{
  "encoder_arch": "pvt",
  "model": "encoder-decoder image transcriber",
  "dataset": "analogue clock faces",
  "train_examples": 97500,
  "image_size": 40,
  "crop_scale_min": 0.8,
  "horizontal_flip": false,
  "translate": 0.12,
  "tokenizer": "char",
  "vocab_size": 15,
  "encoder_norm": "rmsnorm",
  "encoder_norm_position": "pre",
  "encoder_activation": "gelu",
  "encoder_head_dim": 16,
  "encoder_fused_qkv": true,
  "encoder_qk_norm": false,
  "encoder_layer_scale_init": 0.1,
  "encoder_parallel_block": false,
  "encoder_moe": "soft",
  "encoder_drop_path": 0.1,
  "encoder_num_experts": 4,
  "encoder_moe_every": 1,
  "encoder_expert_mlp_ratio": 0.25,
  "encoder_slots_per_expert": 2,
  "encoder_shared_expert": false,
  "encoder_patch_size": [2, 2],
  "encoder_depths": [2, 3, 3],
  "encoder_widths": [48, 96, 192],
  "fusion": "cross_attention",
  "label_smoothing": 0.1,
  "decoder_width": 320,
  "decoder_layers": 8,
  "decoder_norm": "rmsnorm",
  "decoder_norm_position": "pre",
  "decoder_activation": "quick_gelu",
  "decoder_mlp_ratio": 4,
  "decoder_head_dim": 48,
  "decoder_fused_qkv": true,
  "decoder_bias": "all",
  "decoder_qk_norm": true,
  "decoder_parallel_block": false,
  "decoder_dropout": 0.05,
  "decoder_inner_norm": false,
  "decoder_drop_path": 0.15,
  "decoder_positions": "learned",
  "decoder_cross_attention_every": 1,
  "decoder_tie_embeddings": false,
  "residual_init": "zero_last",
  "optimizer": "soap",
  "beta2": 0.95,
  "learning_rate": 0.0017,
  "beta1": 0.9,
  "shampoo_beta": 0.95,
  "eps": 1e-08,
  "precondition_frequency": 20,
  "max_precond_dim": 512,
  "one_sided": false,
  "adamw_lr_other_params": 0.0022,
  "max_grad_norm": 1.0,
  "max_steps": 4100,
  "batch_size": 64,
  "epochs": 2.7,
  "lr_schedule": "cosine",
  "final_lr_fraction": 0.01,
  "warmup_steps": 80,
  "weight_decay": 0.3,
  "adamw_weight_decay_other_params": 0
}
Rows from block 3 of the text decoder, named by matrix and row number. Rows with one number belong to one neuron. Each number is 128 + 32 x the weight over its row's rms, rounded and kept within 0 to 255. All counts start at 0. Numbers have three digits each. After the name is the row's rms in percent of the matrix's.
# fc1: MLP up (decoder.blocks.3.mlp.fc1.weight, 1280x320), inputs 270-296
# fc2: MLP down (decoder.blocks.3.mlp.fc2.weight, 320x1280, transposed), outputs 270-296
fc1.1057 105:170170106089149101122130133167127131145109136097066083224133085142135115147145109
fc2.1057 109:112103191142140124168152149149078143110060139089105135183118128148144122128136086
fc1.1058 099:112108101152112206155153113064144173140168141084148137142134107140164147114167163
fc2.1058 092:113094113114119211146087150140156138143121099107149156164144140091126124077153120
fc1.1059 108:140085085113160098105080109157137141168111145089163183191110135089129123140157197
fc2.1059 104:103100148105128182116113120147122071142166116151113107182103095114166087107147071
fc1.1060 100:122097138056123110127146042119145150091114126133080156126161095128130139121107109
fc2.1060 097:096190124165117112150092147145106140171066157147115158122160094126110145111157166
fc1.1061 109:102176124171159147097132139154085171175177156100120120141159149137131157104113210
fc2.1061 089:117157144094140157166098146145091074123122133136079155147129125150166143106126100
fc1.1062 095:094173166101158093134143045063137071104041168109111111102182169118147153163115106
fc2.1062 107:118135135091137137168112090121104109119119104155127152149133157149117174136140122
fc1.1063 110:143143119190095113081124216109158114150163121101145136061163143050092166100125106
fc2.1063 098:142087109081145115160121149087065119110107096172139117135117096087189138188161092
fc1.1064 096:094143171082088088111099081121135173138108194100129139149099135128149144136166105
fc2.1064 104:062108101091077177142117126095098101170135132164134128102072170132192088139148149
fc1.1065 096:153111127112098161085105098106118072125160112090150124136146146133168120121157145
fc2.1065 103:172166101128128110173143141194175081127110108095090112144100148106145129082076086
fc1.1066 098:143143099156144100147184151152132117152109177145153188169144179129084111114111157
fc2.1066 108:119167126091117122109113186088100114147123186142133113121099086125147126087129114
fc1.1067 092:104165160077135097121105158134155126176120113131144108161143153121095139101130088
fc2.1067 093:128127115094128138113101124133099118110099156109110138138118119141141197110111102
fc1.1068 101:150102136148085110043152091082144119134135143153119089122150146123130198142126122
fc2.1068 105:145115123133143131146120178140116149115153114107117174094089134093159124109051089
fc1.1069 095:169153134172081146098115105161079152129160087122116119156184127153100116158162108
fc2.1069 096:142121143138099130166102110153039128088115116137115156110146125131130092143126108
fc1.1070 107:142162131132190136139166060102096117125109109084141143074147136117148158125101142
fc2.1070 114:163119177192170149159053132119121122082082094105124158117167092130093167093118113
fc1.1071 099:150133122090121147137130094130084119129137116118164200138148116108123140133090000
fc2.1071 099:145134116167148147169083110213148102192109139103182120177055182130088151121110110
fc1.1072 088:136149145132059154147092137124136131164106113180151103098118155138096134059100163
fc2.1072 100:146115156158136126140128128145087147103102134123089077152088117080096127085121134
fc1.1073 095:085156206110120106077131123130136129114098162119112168089175135133151088156152114
fc2.1073 090:089191128158166146105094130091091088130130165147130111129164131142100151131145148
fc1.1074 104:063093145125085130097109134134125148176120117149113145115148219070129093137143133
fc2.1074 105:148086149125133078111127125128126170109122136164112167112152123086114129161088095
fc1.1075 099:164140166171134114095101098082134176128185117139173134123122220122114090116141208
fc2.1075 097:115125125129148128134160135125107140158110102160100063132066132114117106107103100
fc1.1076 103:136133130096145106068125135178101123113161153100119183134150074104122104121169090
fc2.1076 112:121136120154127148154101122141108102120116148175172126093078121185117155130117145
fc1.1077 105:130166157138136110132163115147132136171179147185057106132116096148148106120138043
fc2.1077 103:127133164086133119096098095093114102116048116090072144148160129120137178111129089
fc1.1078 097:126127114151112139118090168063138125155119120121149132163200164113126194164156127
fc2.1078 098:204097211102109103135100091097102104135125121112163156162131150115120113135137173
fc1.1079 101:128181100166099108186086139100125115133086134101097141127196121154098117146075135
fc2.1079 105:098150185065103144119173131129121112140066127118102148119130136075118133134169163
fc1.1080 109:156116061134113171169089124126098170079131146069169132172136158115190151125116123
fc2.1080 110:131146116063077165166093124081151097148125092095150145146196111115098090101135133
fc1.1081 103:087085061121134101114191125176129140157146078074156164151123058133161122137117143
fc2.1081 090:131162126116096113134082130176067145096135109138143127137103144126141160094137129
fc1.1082 102:131179171122169085050114162149092157166043180156105122188211136127129111110044105
fc2.1082 100:132154158158164159082161112188174122171167126081156140170132132180161098120153129
fc1.1083 096:136129127149066104130082120185173074112111124127096121116135123177138132109090094
fc2.1083 104:101166138123108107090180137108208174171095113125134099129135125114162148159059079
fc1.1084 102:137122120117114185131088133104118097093165122135168102144177145134163141098098162
fc2.1084 100:082194149107172148165131125179107103139152094139097124184134161128117138118070081
fc1.1085 101:172118093149095133147145123102123184116077079163119142119108149185137096119107142
fc2.1085 107:162168204134143133141139123111177173123154138131089093092076135089156124142123113
fc1.1086 098:136149154045130101058119100146147170113167157157118142114190118118160109126129075
fc2.1086 099:124089186191135140148145130078144131184113128112163143124105173138098160190132135
fc1.1087 097:122143111134130080133149152146092177053132181049144119123128144100166122118096122
fc2.1087 096:116109123094150168135140117141141174113138161160145147115142126127105081084141164
fc1.1088 108:116136122106105061140162101128116121119141078102127108116151122134112156117107159
fc2.1088 101:122099103104117183192139154095104145108096120162117163174128147103157168065127120
fc1.1089 092:117081151086167086110132157114173129148103203173107116100126128116090121152134128
fc2.1089 093:133112139137147110075138135166088109131117150134121150148121130138114103099105145
fc1.1090 101:147111146111089099095111125114089138124159124156079099135083173127061175096185100
fc2.1090 104:182085128146128151106126125084061169100152130112132148212098139134123151146155154
fc1.1091 091:106118167131147113080041193091144170153086104161150139160136188182115123164111177
fc2.1091 096:097140167111178112092231137136055119138166106209147159197114113153133113115125108
fc1.1092 098:113139141106100144131161124103176144099179101057122107139129108147063123143156076
fc2.1092 092:182115086093151121245131162139083120127128122117127068168103152127110128112063161
fc1.1093 097:165109124112078169097148165085152065084126114158124135102121166109095120158173096
fc2.1093 093:129140126106147094119150140152096150135143102142123164157070122181124088141121176
fc1.1094 102:073135167077096106096169102130072198114132152135181138133109164166117120115131124
fc2.1094 105:140119143154100101138150150113134081131116177175115140130118086121113093158104144
fc1.1095 090:177108140138187099157136175152145144163135081078145136151140110092184157132151163
fc2.1095 095:120093148111160142094133124082106150137124167064140088149135145137144124120077171
fc1.1096 097:045180167134173134141065105164163109126159150125153141161120095102136163113144091
fc2.1096 107:135146109097112140152152140093064132170112063140170108128148126152162132116120116
fc1.1097 092:158124134122173089086160096125085111134210193083145118169151141152147149155144136
fc2.1097 086:115130133156146138156114100145083118144138110118129132147132128108157105113141079
fc1.1098 103:166162090153167104144076163140130149090140110130122128134166135160110164142167092
fc2.1098 101:086116141135055115115196139156140163069139113164171138168093116110142123154147167
fc1.1099 098:144132152134163136096127164097115152091147117190121156097207061147148117107152102
fc2.1099 099:136100119124073106108126177082119076148113116125093115177156153122153097136128144
fc1.1100 103:139152154131133079112103115140125125116150107119130098107143085118109097185137147
fc2.1100 107:167085118135056103129089122102142102127115163114139133114091114082129109090122119
fc1.1101 102:185146110138084125054153119155114187081120120115117119123115120124128149152095089
fc2.1101 089:134085152134078061110151147150066155122124093097086168084114136090125079088151187
fc1.1102 102:163108114092150095124144105105114143097139165136127118183107143178131173150134137
fc2.1102 098:140138153084141183198098133101062130123112111070162126084129143087134064119122083
fc1.1103 094:135154089143126165138152138152145172154119159145133151111115126173134195148134167
fc2.1103 104:158130103132123150135159141091151081103119158158111135105090132188168139075154118
fc1.1104 096:066143105142114111116148052098123118120135155046129106117053128079130124163097075
fc2.1104 111:170085108111088156188106145183143065131165100173181148135152159108122075152147118
fc1.1105 102:155113106116182166144116076133099120152144135098140124148148107108165160096136084
fc2.1105 099:140169158172180133121121088175175061168137127109137117174090148142146114126128080
fc1.1106 094:091140162129157125123090125140141119116142136118084190125175110108124112172113107
fc2.1106 086:098134106107133145153147152139162163088155136114118153151176104132157137123163200
fc1.1107 089:107103154099114163158181146185095082084176160140139128158093111143137151154127133
fc2.1107 095:083092132127150145102103150124090143116144149140151117155142123107133122135125152
fc1.1108 106:105176126098132082070170074168158123142122153099184080158153159148168149173112096
fc2.1108 103:130131102187129144108090131116070049116159118134116199151109130121133100128126140
fc1.1109 093:151142096111121088175131043134107163083131125120146137161145161118107185112132180
fc2.1109 093:084121144127153172069091138197114127158112142143130093128132129123117104147113060
fc1.1110 104:108156159166112115183134126168193068099140138133124165100152096102194096115139070
fc2.1110 103:175132108147114085189100091100097139130125121134087155118151111142137149153105125
fc1.1111 110:136075103120150097064104088087078213165124119139162090109114175140093120085139165
fc2.1111 096:111107131146150117163098106167067132091130114130149126169120131160120136125111129
fc1.1112 099:165142143046121128120132169121161114128183150102117169140121110106152180142083176
fc2.1112 097:132113113105136125120086129154039116095086127132128152097104125139164181130119148
fc1.1113 099:191122153097145096134094084034123146151150129100080153167147081188124166143145146
fc2.1113 106:129102073087153153138117099095128088133104125063178062156098078099128100095078146
fc1.1114 101:118111152102141104094131119145121157153135082120136109130174126169093079163142132
fc2.1114 102:110122191083141139092110125119089101168111125077141124077127104099171136137091145
fc1.1115 090:139125132174162133132138054125163143116180076102145200170167140173146121127098127
fc2.1115 093:063127120114131132157143164140192181077142133130125110161159096109133102086169222
fc1.1116 101:146150119119136125144112187135089080141096126139146216086165123150021138108139165
fc2.1116 107:134157152116058122176112187133134110147096127122135127144074079097175096090122142
fc1.1117 095:125101178157158149178097144102102159103124062087125137142106177134148165157067121
fc2.1117 101:121151127122170177157120074130077136151117106092102072161164088106119100105121133
fc1.1118 109:127113137149118144156084113125139172117116089093118098147150130118136170155158161
fc2.1118 105:134164199143119138133123138070082149070146129133150149146136122145219178132099204
fc1.1119 100:099141148170104082136119190073115128123166192157150119158142193148133157105099118
fc2.1119 106:099067168085123093146133130186133144108104100095133092152174096081122116094143119
fc1.1120 100:096130131090094083080124166099195137077151163099116125127131092107131149131141109
fc2.1120 098:174105151143100123148129096061112145137124143080170144149121191061128169139130128
fc1.1121 102:089193166059101134161120108166160172133163084098151091154121153135171147099089146
fc2.1121 098:138118145103074135125123151134099178087101141140140111167230110125122157162120119
fc1.1122 105:103098112111176150145079096068133071097146104082105178207139117152167104111129105
fc2.1122 088:104145096116092157168053168146177180126126088121162106161167088099076110116164105
fc1.1123 105:172100079154157187150112160130117121091095188097142120149153118143113157168199042
fc2.1123 104:121125124129109084145060104119112117125091071187111158125141157120133178127101134
fc1.1124 101:111126167142139147072079144154109237140121127118156111211146123161170096209170092
fc2.1124 095:135120152167118039091119102178083136060160126110129143136132118161093169132087144
fc1.1125 103:162137151150187067175138107094115115077192165136150055095132112104150124121174160
fc2.1125 105:151105069053086141173117171098108117152102102146138169089135103129159123089104109
fc1.1126 101:062157162127143118075161133115096094056105144144113090155103197102092148115078108
fc2.1126 095:146074131080137084126128164135079137088188131115113156136103166134101102137120085
fc1.1127 101:092147158105104182114200074103156083127170142129068176119149106136187112132136131
fc2.1127 127:109144125110134125152114101132087099087110131143101153113124116142142162158153135
fc1.1128 102:178052106151133045129151147107132147100109145146166105140095177066122107141147078
fc2.1128 103:156118193192156109160168119119134155158113140138062072107090189121061137167150156
fc1.1129 100:084105205169092092130081118125086138148127147100061089165096132175114090191120159
fc2.1129 095:117215132080124104167164138129172123088139129160129116071113113196151119134155167
fc1.1130 101:130132090180109169119152142131136181116136107153163103146151120168133096107126173
fc2.1130 105:106047144103119110157155122120121119107099126158094135130146150114125157161121089
fc1.1131 105:018104099113149114139152104090128152126145106119133150128080121092116107150132156
fc2.1131 103:155065100105097116155152088163167165084143106099120155139108115114073128093151153
fc1.1132 089:148132064146086140063107140133138154139126121142133099178157128149145135133113062
fc2.1132 103:100102115127116161146145094156112126161095091149123113179098153121132097142129155
fc1.1133 100:114098063149135146121130051113165157106118059123100102103112129099074131081151106
fc2.1133 100:187174128133177160157084136162107064157153134129187100157150102138143072104124110
fc1.1134 104:148104131100130184185102043128167090107119084124095198127131115133099109068121143
fc2.1134 097:137123121166121148101096148142135173122090082153115100148094098067088123062151069
fc1.1135 093:112158128155109119193137144103158186135133135112154101116089193170099157053144100
fc2.1135 092:138122130112124169112113135177106083201139128164124125184060142154163111118197066
fc1.1136 098:166120143175141105141111125149133146048098152173165129168081094185147112209123120
fc2.1136 113:128035058156155129137145144144101133135175100157144110128138156147060113094128237
fc1.1137 103:171083110121091135112157145129104157127106087089125121106062166135094123145145130
fc2.1137 109:142101149131162097076155104086134176150084137145141148151112159097105120128144149
fc1.1138 101:083118128182161089102077158151150156108062133114128144129184180123091119138117151
fc2.1138 107:158081149086104123127121055065142115104169129083110100112118157051118120154133117
fc1.1139 101:180171150159128154113116086163109135135067116053159142132162114141166113135069083
fc2.1139 099:131137158098105152086084118149112130090126155109122095169162150107118118139126223
fc1.1140 097:113157204143108082112129103136138174103146154123131139112141188135176069100157170
fc2.1140 096:112174173126188177114058175133114108134152121118127112166113108167131135094103051
fc1.1141 108:099105148120089099098100111113151121159136095117095150125134128103120149110119094
fc2.1141 108:123131143107163111178119117113051151110113099136086184151128101134151220138152145
fc1.1142 098:133103109161122091106115098098117159148175147147137125136162129129160139106120152
fc2.1142 079:133171123130157096100118120177061088162097130160106111161128110139122169115153094
fc1.1143 099:147107170089150136176141147179087102120187158065130106083102095137132134130124155
fc2.1143 093:137112110187182117082145141139082139130109119142114147086105136166112164142117142
fc1.1144 098:077077144130061141088109099095081117099115211120182074110154147184117156157096135
fc2.1144 089:124112078168149089118075168109065135116094096128185158128124103083116140151123138
fc1.1145 098:088079148161141115126117158098123130169128125140044115098147127131113191161108179
fc2.1145 100:142202106092117145116155084110104155103093128145131126167095157136124147144107190
fc1.1146 099:125123128116191072079101109072101125088149126094121118120181070156140135138122143
fc2.1146 091:124157153104160099116033152125191134149123130127156113168131112128138117124134150
fc1.1147 099:134151112123148114121057098079225145082137085169107093146155172086075185166093079
fc2.1147 101:117110091076087172126094184151139125188118094122149090152114142161086123135099135
fc1.1148 102:143116112067113073140160173090142162106154077134125132132094119151167124149149133
fc2.1148 110:087125135147139129100185134169078142153105131171157103181057069118118142114144072
fc1.1149 096:126102231113152103150165148145160133154110140123117171167190103181087132141101172
fc2.1149 090:157145113111096125094123095145041172120108155120152120118129120143138154137122155
fc1.1150 108:127126082084130105176103064153137134122135141098087131137161142090214110125070121
fc2.1150 098:084205201160124115121133091105131102082152115092148142164159100118162149102167084
fc1.1151 099:132100162090135146075129147091121124136115130163100132180141156132177115140092105
fc2.1151 114:125116114126150099151120121156125111147106089152138094151128116097146179129100137
fc1.1152 096:200099112154112126091138152104096105140139163114121163146126116098173137103109118
fc2.1152 090:102129174151137168133082088132126125145190109110121127166108119116161104107139059
fc1.1153 097:123144131133144052118101123128092203129153164119159115144140139123124152199144117
fc2.1153 094:093144143082145078175114153162141144125119150133140093127063121089121150141168105
fc1.1154 098:142132099056140186113217068137102144077159143114126102146117125115157172087122116
fc2.1154 104:117193160124196089160142081108123140120088143155124037194064165147093043082121121
fc1.1155 096:126086071180122113148102108114205123048139172117165145116151095178146157157152075
fc2.1155 091:090142164118148134105124124117156158135115135109080183062083166097094140137114125
fc1.1156 091:097147097118136173151107151157178166115154105111134155124116161144136134138111060
fc2.1156 094:090180140160066092101113166170178112096092126189117173119080139154078117133168106
fc1.1157 099:146139125095192105192101056084122098100137095066092163176108151157106154066104098
fc2.1157 100:099091093083100159153096137170144135119054091139179182179141132110061117100176071
fc1.1158 093:055113143171186130072116143174123199163149053105103119094077132161140125178106204
fc2.1158 093:162104154083124108120175109131038128127149107149158125175107160173132104154166114
fc1.1159 108:144132104087116146107067112132087193217184110130125075087082106142158139111144084
fc2.1159 107:122097188145114107139084096110086127110121111125100161139157147148118117119154094
fc1.1160 086:105082139144135148163157173141108121080092178110167119135130114167151129141095149
fc2.1160 085:087119163138173166093147162128070124137121173106175140130136106121167130139110117
fc1.1161 103:099135081163179170149146107147148155116105142096118190093156066089190137127134136
fc2.1161 092:082137080096131144145116114140130114167132157164146159171165144102152152185140147
fc1.1162 095:152129056073112143169147110073136161117149130075147082184128165097106144079136118
fc2.1162 107:107117161118129198107121106171154143095146128173108127194135112145110101105121087
fc1.1163 088:095141132135089124105075079116094132119114141136147051110173169095110097156133164
fc2.1163 094:171177142140177144182127152117121142095123140158127158086066174142148193166112137
fc1.1164 104:166130161169102140156128105210080087129141122106113100159117069168116129144081058
fc2.1164 095:133093137148168119124101152128061131141140094121128156160145174125116126140134186
fc1.1165 105:164073129132092112223128137095066072122074143173064100104138144072091196136136131
fc2.1165 101:108112106106095160117149132120129124148127120114170150114121121151174061158079150
fc1.1166 095:110134099092178122129159096152137143128177077147108145161141122139102122060080158
fc2.1166 101:106130106097158121133095183146177120136116097168132099144130098137107090134153133
fc1.1167 101:148128111087124047135148177114131158140123128172070118131209123106107149084151142
fc2.1167 102:157178169097137155107065099122112081158125123121117107151152145142146122082151055
fc1.1168 099:164126127151147091067171151176125139087111145139122168117152111108130147117187136
fc2.1168 095:136069091132167152135153149113075097107141158188122129104137154142061126147111186
fc1.1169 110:109092122110130119108147140106156149122143145169092225131138150134168117136140139
fc2.1169 112:124131134081060132151215155122185108102102108182038105129086120118125117124129099
fc1.1170 098:100157181128133131154104089141105110144128073150113141173092124136136124085126109
fc2.1170 096:121123163126106120143107099129113128139128134074151158146120147111113115107190103
fc1.1171 107:057129141101118129134197122089138180118138137107102127158149189168196222095136187
fc2.1171 112:121140111094122168155124137115133113108071094167117166136106146117170155153153088
fc1.1172 101:118129190119189083138130119095120166173138128162109102097148093104153117100114155
fc2.1172 102:167098144132158101101138162068015109143120157132148087103111130164170077089139155
fc1.1173 103:121097110118143136086122141110133171146099135087162169212138170121081141133110136
fc2.1173 107:145095111101068150082148086113145117099123095057140080118139148108112110138156173
fc1.1174 099:137172098105135125115135035091130126183110143128147139128089127130089105111138103
fc2.1174 099:084101159116154104098174155186116154057088091170137116143143113183094143098161181
fc1.1175 106:145135141135090116153144132136129189129193078162093149101160104109082123069134196
fc2.1175 106:170141149139151181157133171143147109109104098190085136176119196156138117133136077
fc1.1176 107:137117162191114181059107147111179121199151106125097106090125132096146113105126165
fc2.1176 098:152091051128113108129063117088049094097118142158141149134116113135158148155150151
fc1.1177 103:114134064167099150133166110092076130152125139093068130128125040144133093167143152
fc2.1177 095:128172122122125131152129122137109094088072139102103105133124136144125178106114123
fc1.1178 095:132126112083139082137140143124196165183133119212136122136072138045068189130138094
fc2.1178 109:095127140103133131120097098126133143171099160136118099124115118151076107139103125
fc1.1179 086:145126119128098162146139160184111139136145180081120156165103177145166141176123117
fc2.1179 090:079154130133188114106148120105067143119130170100150160137168102157171139132118179
fc1.1180 101:120142146157182118102127083137111126156209085085059126177128121172123119141136111
fc2.1180 099:084203170128182146137127112114127143095084096126111097132142106158171135060154138
fc1.1181 109:212137159096118153115144119116098224152106131081143130158150139074133132112155167
fc2.1181 093:096113143114151109111058079158095122070104090134180155098137136136130131092075115
fc1.1182 096:150174126094153137119111139163132109183154127176128062145099103093065132119120041
fc2.1182 106:111082114130112128097185081142105113134148125111111113165137155173130157163120154
fc1.1183 099:109155112123165197123146127142141161116139111103093139143135109144125153053067098
fc2.1183 103:123136121093084133180156136105153098113091104145114085160130100156081132158107132
fc1.1184 097:103135123119156167127122133139122078142138089098132151185117160166123174147169131
fc2.1184 104:139098153125150117117107113127078138097121112147145122101134119167154143171162113
fc1.1185 096:125132136119083148095174150160068161057143184144132112112107148128134143152146128
fc2.1185 086:100132111162160129137176150136084125100119149158151170091155102144143088150088168
fc1.1186 105:147128153103086100129155105074130117133150154136091100173181071131119121135178112
fc2.1186 110:105163146086133065170093116109075112117092136132148146107130132147169158179163110
fc1.1187 094:105160136157126096135129110092097131077151150059172138136130096088131140155170074
fc2.1187 083:114160134084153121161132157146091169125162123116116173154133177118143139129106152
fc1.1188 099:097100130157112122097145152127097183045161157108160130090087160118101158099124125
fc2.1188 090:091127127133162143146172097108102145097114163162160128101135104136165104181086189
fc1.1189 097:091150101084102118129156123131128135127150181128124202170101157069145087146127140
fc2.1189 090:117157177137177129161150137128111106154108082140149123146154081087146152139146160
fc1.1190 094:122133126147130100122137139171124111131192107133150140123147106111149110137158118
fc2.1190 094:155142090156117105099060130122054118107121147104169107111169090117117138155131180
fc1.1191 102:131111161113149125094162131075120144148140109179147077177123142150153133191130171
fc2.1191 103:139106165164125191154192099123022096136124116112141179137076172161160109149097128
fc1.1192 094:129124142140156074093176169134094134090123196142114104120115154137126163141168161
fc2.1192 091:129157118112171110109158131127131146117103159188108118095144162131102078156108190
fc1.1193 101:134151168116147096162189156079154118084131173102122122109132112151138157137123117
fc2.1193 111:149113133101164109152136142071137162138161115136155118066077098167118156152158106
fc1.1194 099:160093138105103158168098078136133131115166141139150158162097131150079099148116087
fc2.1194 098:144084111108145124097100092065127122107089141128172152163095161072077144129202129
fc1.1195 101:101169068083141137150144114111125130156131132152102099072136145133050111185179090
fc2.1195 109:163163117168159124118125156058122122096135203125141164106105102192144098079137158
fc1.1196 096:152135139103059113106113165145161151184109107154063090154066144124107132120111134
fc2.1196 094:098126136175189101148163127121087109146136142121136133144085097117136153130109134
fc1.1197 100:120104109104121099137118038168157164198163110102175036143108145162148124113107136
fc2.1197 098:086081151093091128111086151110142150091115122075114161128150105121146082114133154
fc1.1198 103:138149069100128144063105129168097126108166168026122107166160096104155131085138148
fc2.1198 099:102145173138133111114138100142088151177159145127138102139094079143155118090127059
fc1.1199 103:189151179075084107098111088086092108186112166126096077110109116089151155136111148
fc2.1199 102:101102114110097132152097142130109087166124172182134162116062065102164077132117134
fc1.1200 099:120145133094118134073147191171098126185106116176088093115137167101123102171159146
fc2.1200 102:186158052118115136105090174131127162118072154066119164195137126108142166130126131
fc1.1201 100:142136171111077147089167176113102173176168157174078101091153079117124145148116162
fc2.1201 104:156149155128154135169105122128170139126098123104094177141132094112187114117156085
fc1.1202 100:193089096141106193096131102119134189076123133097173147155187099162129109085115118
fc2.1202 100:160166169162131142136119157119145161158140096164129163153132089065134136094093073
fc1.1203 112:136121121118120115062100134159095196178142138114127137122115075076149172120168126
fc2.1203 101:147164140194100099191114156132088069158115118128146107146121142113123132143156103
fc1.1204 096:165095159032155105148122134138117120235154154149124059170160149136097103135148127
fc2.1204 122:183163116127142094141101137135024092152114149184137170165131126137122127130132142
fc1.1205 094:143114129111141079186131131121138152156139136087202128139091089159084161081131133
fc2.1205 099:091078124121117140137111130152145137109185076175139141179155157118075128129126111
fc1.1206 097:106099117068105139158125085073125103122146111110173152148155089092101128133178137
fc2.1206 087:077099128178119191154065123168161163119136104136102126209125111094108110074144104
fc1.1207 101:156090142126177090103150151130163120083091070117128143117129135089087159111098138
fc2.1207 107:068053100157149145120126130131143121132201152120163092142086127059089086113141153
fc1.1208 110:109108153100135100155139129122102066116166128141123130165171184125101208137171099
fc2.1208 109:099165158114130112143130158131106096097062083137105147141092132167158137141153155
fc1.1209 095:146143120125101144134078145112061155112097113195147136098143115156149202123170114
fc2.1209 095:129187111111148091121125117079098145152109173158137129128112125125143152129075146
fc1.1210 097:117122133128081157071112170128144160128145161167120078122127107152171110134173147
fc2.1210 097:138125146102168190085115163160171095123138135084135137114156153072127141157078091
fc1.1211 094:151102167117118139116096112164160121111125132187110112116102179162135170107095077
fc2.1211 114:110113149090107128145109130119137139137102120082150117137107169177129135136121124
fc1.1212 103:103099115118127137139125111106152119131121089133165127131147124161160072135135120
fc2.1212 096:078141151119095106138094114103180107145116101108151112124142109103082175055127151
fc1.1213 098:138104144071142165121107150130157142098131158102108103134151145154129157097132106
fc2.1213 106:070103097132102186107148139116077115108135150157125059145105127141121138076189134
fc1.1214 102:089058092085159121133145118111132091104197169133145121091105074086157132149155118
fc2.1214 113:138158133096143163162110157140112133165172121141137156111194129090119077181106098
fc1.1215 094:128121139156139163142130056085151199102181191127086155123137159121103093060099136
fc2.1215 089:216157160110134132127132109125199156138146108099089109132119156124151133120118120
fc1.1216 097:098126141128116085063158097080130153095098149106097182104136159122145111194164130
fc2.1216 093:140158121124194089108141182122096097125137140154141126178121039089133076066150148
fc1.1217 099:055141129092141214088150110119151170105134129162117118107100174139143108122136083
fc2.1217 099:202103112133108096104110088140096102151100191142093117129062122143085133026133122
fc1.1218 113:138122148071152115127131134147113141102157139077068120121154157137095157114139198
fc2.1218 115:130182153149124097170108105127067129074064110125137137175083169178204167139126136
fc1.1219 097:112123163143099126123194143104124180122112101145128140148116167148082125081075084
fc2.1219 096:138076157151107147105151118158108157148136125191115112143101137126122064072167194
fc1.1220 093:150147150088103090158090104187158147150148163131097161136140130098067093084134128
fc2.1220 108:133116170103114121111162093115107140111124113106127130162157138140168130127122105
fc1.1221 102:101132130092095121142126138147129123113135105096153100081115194178173129078100113
fc2.1221 106:148145104160141119099144063087112215148070088124082092145152160121089118129171197
fc1.1222 102:173123203153177136126104110105151120120143187077147082126137142063150099081158162
fc2.1222 111:073061124116112136108170154122162128136107112167110144133125073127163173151040113
fc1.1223 093:130073176131079094129107201118122128119129116158133150155101150101131141130115156
fc2.1223 094:126150101128141112131163104148137118144105145075136090161135114162121125130148090
fc1.1224 107:128127109133123145093093129181090121077120103146142136087135184122140104164221156
fc2.1224 094:108125108125171100186153101153079135092131094146172154158109177087140164129133146
fc1.1225 104:143158102060111179107243112111116125129111119150110136137138129148144094088076091
fc2.1225 105:118119106113141076125120093100140135105176150090099112186153085142105172135083150
fc1.1226 101:099096128119140141156120157157200123143163144136101196139126138152105103198144092
fc2.1226 093:134112201132146048111137144153127132134104118167110089109113096129096148096138107
fc1.1227 094:142111154177140142106180107139033166066106133149119045128109205140106158105121173
fc2.1227 095:133137105110120087136108159134155157115080188132088145101091147136121158154103153
fc1.1228 105:116121115086140150205107094107152127113096132087152145092125093123181092153157142
fc2.1228 093:159163107127116131115093169125097100140153098146116149081158116168115206128141160
fc1.1229 097:185101154113117068132121141122137112187117171130113159198144192102131125126146102
fc2.1229 095:124088175093163118110117101126155173092117117127138096127135124163181162117121153
fc1.1230 094:112148160138128134167064177173169133121138103120178155143209087092127139151133107
fc2.1230 101:125159156156053109125116160106141125097072121113117161139107183162111162124144074
fc1.1231 112:137138114127086146074140105105114142163131107112125100179158100155103117090094135
fc2.1231 116:110097148128132106145129141120114063147128116153147119187155126114149127132107097
fc1.1232 103:153138099085190121158128107135146141118129150099228126098157087170151108103145126
fc2.1232 108:143140060092110172127078117098099123126140065174085155150178093130144084102141110
fc1.1233 104:181167104095142147085155092131107135180112109085073088156099143154087125092164089
fc2.1233 100:122099119136154118137116094180092103131130115096112126168081129127146124139124101
fc1.1234 094:088146185106139119096151027149170118156150128188154151159112132114155091140080169
fc2.1234 089:107089147155161158124161102139137164053075076063107198140127111133099128065165154
fc1.1235 105:151125087158166146164139165157103099118089085153144153095168158121127126122085144
fc2.1235 115:146120176129129163077140139093128088141099142125102104119224095090111098137203092
fc1.1236 105:124145132152122142113084076125127177142101151108144107117149072183118124145170121
fc2.1236 093:164124153151168135131105082149067134144088141117143172160117099136137161125169097
fc1.1237 100:184073144125064105092082124153132140191152109146118140137101178158090130130136142
fc2.1237 104:161109107131161112086112108125113190131082122127130173180127156123116141121146144
fc1.1238 105:149141132101042066092120125065147130174174159153136096120090108083154084189120066
fc2.1238 104:124149184118121119144096082169151089107109082108070106184173167094170150177128101